Rows from block 6 of the encoder of a small image denoising autoencoder, named by matrix and row number. Rows with one number belong to one neuron. Each number is 50 + 10 x the weight over its row's rms, rounded and kept within 0 to 99. All counts start at 0.
Before each neuron's rows are labels from the 100 images, of 14976, where the neuron reaches its highest value: "responds to" is what is common among them. Only what is clearly more common there than usual is listed. The data: renderings of 100 made-up gadgets, each built of a few solids, in any pose. In brackets: how many of the 100, against the usual share in percent.
# fc1: MLP up (encoder.blocks.6.mlp.fc1.weight, 192x48), inputs 24-47
# fc2: MLP down (encoder.blocks.6.mlp.fc2.weight, 48x192, transposed), outputs 24-47

responds to: metallic (63 vs 33.6)
fc1.184:60 45 34 48 61 40 64 49 50 72 39 46 55 51 40 43 68 45 57 54 54 43 57 38
fc2.184:44 57 59 49 39 56 59 53 37 64 56 59 49 61 23 27 48 47 69 44 48 50 51 40

responds to: yellow (30 vs 8.6)
fc1.182:48 54 51 47 52 55 45 54 53 39 40 45 46 48 45 47 29 47 52 53 63 40 38 76
fc2.182:43 36 42 39 58 46 41 57 34 46 45 50 43 54 41 35 43 61 53 54 55 40 41 68

responds to: black (30 vs 8.6)
fc1.56:51 62 56 59 62 43 39 59 52 54 59 49 62 56 43 44 58 37 45 28 57 47 42 42
fc2.56:76 49 52 57 53 43 38 50 57 41 60 35 53 37 56 47 46 39 37 42 51 58 45 37

responds to: teal (38 vs 8.3)
fc1.118:42 42 42 42 45 49 46 43 56 45 49 44 61 25 51 39 39 37 52 74 55 47 58 56
fc2.118:58 62 59 57 46 53 40 32 53 34 47 41 39 48 57 52 32 22 47 62 61 48 58 47

responds to: yellow (33 vs 8.6)
fc1.150:53 54 53 47 32 53 61 43 62 46 62 29 41 58 57 51 49 59 40 55 33 66 41 62
fc2.150:44 48 52 48 38 55 38 53 66 36 59 69 52 35 47 23 53 48 44 44 53 38 57 53

responds to: white (33 vs 8.6)
fc1.63:65 57 59 39 32 60 58 49 41 42 59 51 54 46 44 39 41 45 45 77 41 59 63 55
fc2.63:49 65 46 62 57 49 71 60 55 51 57 50 56 45 44 57 33 46 64 67 59 39 46 50

responds to: white (28 vs 8.6)
fc1.161:69 52 35 59 44 38 66 46 55 52 61 52 51 47 38 62 46 47 57 51 56 55 43 69
fc2.161:50 68 56 67 50 36 66 66 50 44 33 51 38 57 50 60 34 66 46 55 70 50 46 60

responds to: metallic (69 vs 33.6); white (26 vs 8.6)
fc1.64:64 40 60 45 51 54 51 40 37 49 52 47 43 52 40 47 50 52 51 40 47 36 58 35
fc2.64:46 41 54 44 46 48 46 43 51 56 45 40 49 55 53 61 65 62 51 47 52 45 36 24

responds to: white (29 vs 8.6)
fc1.133:64 49 44 39 47 43 47 36 61 44 62 62 73 49 37 52 50 49 48 63 56 46 33 41
fc2.133:65 39 46 53 41 48 68 54 46 29 49 41 25 55 43 46 57 32 48 45 44 53 53 73

responds to: black (32 vs 8.6)
fc1.4:52 61 42 48 48 44 53 42 41 51 66 54 48 58 39 72 56 26 26 46 65 55 69 41
fc2.4:66 51 46 61 50 28 44 62 44 66 48 59 54 57 42 59 62 61 37 56 51 61 49 31

responds to: red (54 vs 8.4)
fc1.23:54 55 66 45 33 49 60 62 48 56 47 59 57 49 48 55 58 74 67 56 56 48 41 41
fc2.23:46 49 50 45 46 31 30 47 52 47 64 60 61 46 60 47 43 50 53 37 48 38 38 60

responds to: metallic (60 vs 33.6)
fc1.140:59 49 46 58 49 47 36 42 58 63 60 69 70 53 49 50 40 47 61 63 65 68 48 42
fc2.140:49 47 56 40 61 51 32 54 52 49 60 47 71 43 46 46 51 58 51 47 63 71 29 41

responds to: purple (27 vs 8)
fc1.49:37 55 37 57 59 29 40 54 43 49 43 62 44 55 32 39 41 53 54 73 44 56 50 45
fc2.49:48 47 38 59 26 48 59 62 34 60 51 30 62 46 41 63 69 69 53 60 49 41 50 46

responds to: green (26 vs 8.4)
fc1.155:41 38 44 52 44 40 45 70 53 62 49 38 63 59 38 58 42 41 43 47 38 47 51 40
fc2.155:64 66 60 52 66 55 53 31 43 34 54 59 40 39 59 40 59 53 56 46 53 57 56 58

responds to: white (28 vs 8.6)
fc1.20:40 48 43 65 77 54 55 50 30 44 48 48 48 56 55 53 48 46 52 54 43 49 61 52
fc2.20:24 54 59 38 48 45 37 55 48 49 42 61 54 60 54 65 39 46 61 61 43 35 42 52

responds to: green (32 vs 8.4)
fc1.15:46 29 26 47 46 62 45 53 49 50 53 47 41 55 59 45 63 66 39 62 70 35 52 35
fc2.15:44 41 25 51 67 53 48 67 37 56 39 36 51 57 45 56 45 65 45 68 62 39 47 44

responds to: teal (29 vs 8.3)
fc1.67:62 48 45 49 40 54 34 40 55 45 67 37 56 47 47 68 58 41 61 65 47 64 42 58
fc2.67:35 37 46 53 50 50 65 63 42 55 23 55 52 59 78 48 41 52 45 47 43 58 56 53

responds to: has a torus (64 vs 29.7); metallic (61 vs 33.6)
fc1.164:34 33 60 42 47 54 49 49 56 58 52 46 66 27 72 50 39 50 74 67 57 49 49 42
fc2.164:78 58 50 67 45 52 58 57 45 45 52 39 47 68 43 40 46 45 26 38 48 54 57 60

responds to: red (29 vs 8.4)
fc1.131:44 54 35 49 50 24 43 52 46 64 49 58 40 35 50 54 51 30 52 48 52 43 59 50
fc2.131:52 51 58 48 44 54 38 39 54 49 43 38 35 49 65 52 67 45 45 54 51 44 44 31

responds to: metallic (68 vs 33.6)
fc1.147:62 57 49 56 37 48 38 37 59 45 66 38 57 49 57 49 57 43 45 49 53 55 48 76
fc2.147:36 45 48 56 67 46 49 59 55 45 51 49 44 37 62 61 43 59 54 68 64 46 46 56

responds to: pink (27 vs 8.4)
fc1.6:60 55 43 71 49 36 50 49 37 56 67 36 51 45 34 48 42 29 51 53 50 58 51 39
fc2.6:62 49 57 43 42 49 52 74 51 44 60 61 58 75 48 61 55 64 43 48 54 49 32 42

responds to: blue (34 vs 8)
fc1.129:46 35 43 48 56 51 62 40 52 41 49 68 49 53 50 59 68 39 50 37 61 34 46 33
fc2.129:49 44 50 46 41 41 22 52 58 62 29 49 62 42 60 56 57 46 45 40 49 60 53 39

responds to: metallic (65 vs 33.6)
fc1.119:49 43 46 51 46 42 54 31 36 49 60 43 53 51 40 73 38 69 49 52 53 55 65 61
fc2.119:50 62 49 55 61 58 43 76 64 49 43 52 54 52 53 31 58 30 50 52 47 45 30 39

responds to: metallic (61 vs 33.6)
fc1.102:67 61 32 42 57 51 40 43 49 73 51 49 51 47 45 42 46 60 67 62 56 46 49 37
fc2.102:57 36 68 54 50 63 67 54 43 56 60 47 51 31 45 45 54 48 52 60 60 45 58 34

responds to: yellow (26 vs 8.6)
fc1.52:52 49 45 49 29 40 57 59 51 47 57 33 31 38 52 48 45 71 52 58 50 63 53 61
fc2.52:36 59 44 57 46 58 52 57 54 48 56 69 49 51 43 34 48 60 46 25 55 43 31 56

responds to: red (34 vs 8.4)
fc1.177:44 48 76 45 49 50 55 59 47 59 55 40 55 58 63 58 49 75 63 52 42 55 43 49
fc2.177:48 59 59 50 65 44 56 45 55 60 59 44 55 50 56 34 47 39 57 33 44 53 62 61

responds to: red (37 vs 8.4)
fc1.160:39 53 54 49 45 54 36 48 55 53 30 61 65 57 48 36 51 52 57 58 56 47 56 55
fc2.160:32 42 43 56 36 59 33 53 49 43 61 68 53 53 54 58 54 64 38 40 35 51 47 47

responds to: has a torus (62 vs 29.7); metallic (62 vs 33.6)
fc1.143:39 57 46 48 43 46 60 58 67 45 54 51 26 43 45 67 46 53 35 46 51 34 54 68
fc2.143:69 52 37 57 34 46 38 39 44 59 67 55 56 28 48 43 42 52 63 49 58 65 47 48

responds to: green (36 vs 8.4)
fc1.93:54 57 61 45 40 43 56 56 38 57 30 46 64 68 44 69 65 63 56 40 46 54 58 27
fc2.93:57 70 52 40 59 61 40 39 47 43 44 40 56 40 52 49 22 51 65 44 48 41 59 59

responds to: white (27 vs 8.6)
fc1.99:66 57 33 44 55 56 45 41 59 42 60 59 43 70 28 44 58 49 64 55 46 52 45 60
fc2.99:53 39 43 51 37 48 51 46 50 50 66 57 59 41 64 52 51 50 48 73 51 66 48 57

responds to: pink (28 vs 8.4)
fc1.188:59 57 49 43 26 37 54 68 52 53 54 34 65 32 63 48 50 61 67 43 56 57 49 66
fc2.188:57 48 55 61 46 43 60 57 58 52 68 48 47 43 45 51 59 65 48 49 61 47 44 53

responds to: blue (36 vs 8)
fc1.13:62 42 53 47 47 59 60 53 53 54 53 27 51 44 52 54 36 38 51 39 49 44 48 51
fc2.13:33 54 59 52 53 68 38 36 42 46 54 47 56 51 49 56 66 70 46 54 29 48 40 67

responds to: teal (39 vs 8.3)
fc1.95:52 56 63 51 50 64 52 56 41 66 36 31 51 33 49 49 40 50 44 57 39 69 63 57
fc2.95:58 48 50 39 60 34 45 49 45 44 36 59 64 58 44 49 65 37 65 44 41 60 48 52

responds to: white (33 vs 8.6)
fc1.130:45 58 61 61 56 60 45 58 55 45 48 46 31 59 54 47 36 32 45 30 58 38 50 42
fc2.130:54 55 52 68 40 44 38 38 58 45 70 56 57 51 58 45 39 48 67 53 49 45 39 57

responds to: teal (37 vs 8.3)
fc1.100:60 58 35 55 39 57 50 59 59 45 59 47 69 58 52 34 32 44 55 46 57 49 54 48
fc2.100:58 53 45 55 46 48 39 51 54 54 45 48 65 59 40 50 40 53 64 49 57 65 56 61

responds to: black (38 vs 8.6)
fc1.162:59 53 43 56 55 51 39 35 58 34 51 38 32 56 35 38 49 49 62 58 62 52 59 52
fc2.162:61 38 60 64 67 54 62 45 54 54 40 33 40 51 54 44 45 56 48 61 64 53 53 46

responds to: pink (30 vs 8.4)
fc1.167:67 47 45 47 53 38 40 60 65 50 43 73 44 36 63 30 51 67 46 50 40 47 39 63
fc2.167:61 33 51 50 44 50 42 47 34 48 45 43 73 58 47 67 70 40 45 58 44 45 53 52

responds to: teal (33 vs 8.3)
fc1.158:56 37 48 67 40 51 39 45 61 56 54 54 56 34 60 41 56 43 51 55 56 26 48 60
fc2.158:44 44 66 50 39 51 41 52 60 46 52 47 47 40 66 69 52 34 47 51 40 28 41 49

responds to: black (30 vs 8.6)
fc1.21:50 49 38 39 51 57 48 59 57 55 44 48 41 48 64 45 57 61 57 55 50 59 29 55
fc2.21:58 46 51 46 46 55 48 51 41 47 47 53 52 50 44 70 53 52 57 51 53 52 62 27

responds to: green (29 vs 8.4)
fc1.189:55 56 44 44 35 37 51 63 30 39 57 55 55 37 59 48 44 54 41 38 51 37 58 35
fc2.189:63 71 49 41 57 51 38 56 28 45 46 45 52 56 53 49 33 52 33 42 61 58 49 37

responds to: metallic (73 vs 33.6)
fc1.48:56 54 48 44 46 62 49 48 48 49 52 43 41 49 49 37 48 46 47 50 39 47 62 71
fc2.48:60 54 53 59 62 45 64 54 42 42 38 44 37 63 61 58 44 52 45 55 61 53 53 67

responds to: orange (31 vs 8.3)
fc1.71:30 32 69 48 56 56 58 41 56 52 44 41 40 46 43 50 48 59 44 39 47 36 50 25
fc2.71:64 43 37 58 61 55 43 33 62 48 48 52 46 65 67 56 62 42 52 52 37 31 62 63

responds to: green (39 vs 8.4); yellow (37 vs 8.6)
fc1.137:46 38 75 47 36 62 45 38 71 57 49 51 56 50 56 58 42 47 43 52 61 56 44 58
fc2.137:58 25 43 54 53 39 44 66 48 52 55 57 59 50 45 44 71 65 62 39 46 46 45 52

responds to: purple (35 vs 8)
fc1.139:51 57 62 39 43 57 43 51 51 46 51 36 68 42 61 46 61 60 52 43 54 45 52 45
fc2.139:44 38 48 67 39 52 75 50 39 58 64 47 48 49 57 57 64 61 39 58 53 39 40 52

responds to: metallic (66 vs 33.6)
fc1.8:44 55 64 54 57 38 58 54 68 46 46 38 62 37 57 46 35 61 50 52 61 41 52 45
fc2.8:33 49 60 51 82 35 65 58 73 36 43 37 40 52 50 50 46 61 49 46 52 55 52 45

responds to: teal (32 vs 8.3); blue (25 vs 8)
fc1.126:37 59 38 45 48 43 54 41 42 52 48 47 40 59 39 43 58 53 62 28 69 33 65 47
fc2.126:34 58 60 58 51 62 57 33 67 39 51 45 55 66 48 48 57 53 54 36 43 47 34 47

responds to: teal (27 vs 8.3)
fc1.91:48 69 46 50 51 44 55 59 41 54 42 59 52 65 58 58 51 62 53 42 42 74 53 47
fc2.91:40 43 58 63 44 55 69 40 61 62 56 28 54 53 46 65 50 57 32 63 41 44 51 45

responds to: purple (36 vs 8)
fc1.113:27 49 35 46 82 45 60 53 43 52 53 55 48 53 48 52 49 47 46 36 49 52 33 52
fc2.113:24 53 47 47 62 57 52 55 53 52 64 50 54 64 52 74 53 45 46 40 51 33 26 39

responds to: blue (45 vs 8)
fc1.44:56 41 57 53 42 41 43 44 62 53 56 41 54 45 65 58 42 59 46 87 50 53 35 59
fc2.44:36 64 42 45 58 54 48 58 33 48 47 57 39 66 41 46 43 40 51 37 45 47 50 48

responds to: green (36 vs 8.4)
fc1.170:40 55 49 53 45 44 56 42 52 52 52 40 34 44 43 37 31 45 40 58 47 48 42 72
fc2.170:33 51 38 39 58 59 38 50 65 48 51 54 29 49 56 54 30 41 45 42 44 54 52 59

responds to: green (54 vs 8.4)
fc1.89:50 60 33 54 43 39 45 67 50 38 54 65 60 45 59 53 54 62 52 27 48 36 85 44
fc2.89:55 65 58 40 56 46 28 46 52 47 53 63 44 43 65 44 33 48 48 28 51 44 60 53

responds to: green (31 vs 8.4)
fc1.1:61 58 49 58 56 55 70 48 34 43 50 55 59 58 47 66 68 51 45 35 42 38 55 32
fc2.1:37 51 43 40 39 37 46 34 65 67 38 44 44 54 71 50 26 45 40 43 52 54 50 68

responds to: green (55 vs 8.4)
fc1.105:48 36 50 55 51 41 48 40 58 57 47 50 52 59 50 37 28 52 50 54 46 51 31 63
fc2.105:55 50 50 29 63 41 39 53 51 57 40 68 37 55 63 61 50 44 71 44 55 44 37 56

responds to: yellow (32 vs 8.6)
fc1.77:39 46 50 43 57 53 34 62 59 50 44 51 61 47 52 32 27 47 54 50 62 52 24 52
fc2.77:29 45 46 66 28 61 56 49 41 45 67 52 56 61 48 60 43 57 54 43 49 52 57 29

responds to: red (34 vs 8.4)
fc1.2:41 46 60 47 41 46 51 37 50 57 50 58 51 39 66 57 54 55 58 35 64 45 53 45
fc2.2:52 58 41 47 52 64 41 50 49 50 68 33 65 45 50 13 58 46 56 60 61 49 52 40

responds to: teal (30 vs 8.3)
fc1.152:46 64 33 43 60 27 61 68 26 51 45 58 53 58 51 50 64 61 50 31 52 47 60 46
fc2.152:51 56 56 43 36 48 46 55 48 66 52 46 46 50 75 62 58 54 60 40 39 56 61 58

responds to: metallic (61 vs 33.6)
fc1.3:61 57 40 54 51 44 55 50 57 62 76 48 36 49 36 60 52 57 59 50 54 59 56 47
fc2.3:62 48 52 40 63 59 59 36 64 45 60 35 43 59 41 59 50 51 52 54 39 34 45 32

responds to: metallic (61 vs 33.6)
fc1.97:42 54 56 54 43 52 59 57 48 39 48 48 36 46 51 46 54 43 43 28 41 48 57 68
fc2.97:63 54 41 64 39 41 49 69 53 50 65 55 33 53 38 54 51 48 53 44 56 63 48 51

responds to: orange (32 vs 8.3)
fc1.40:55 51 55 58 59 35 47 43 33 77 37 60 43 41 54 45 40 58 52 54 49 37 37 66
fc2.40:47 49 45 38 48 44 70 45 40 77 59 39 40 41 51 47 43 76 56 67 50 57 42 64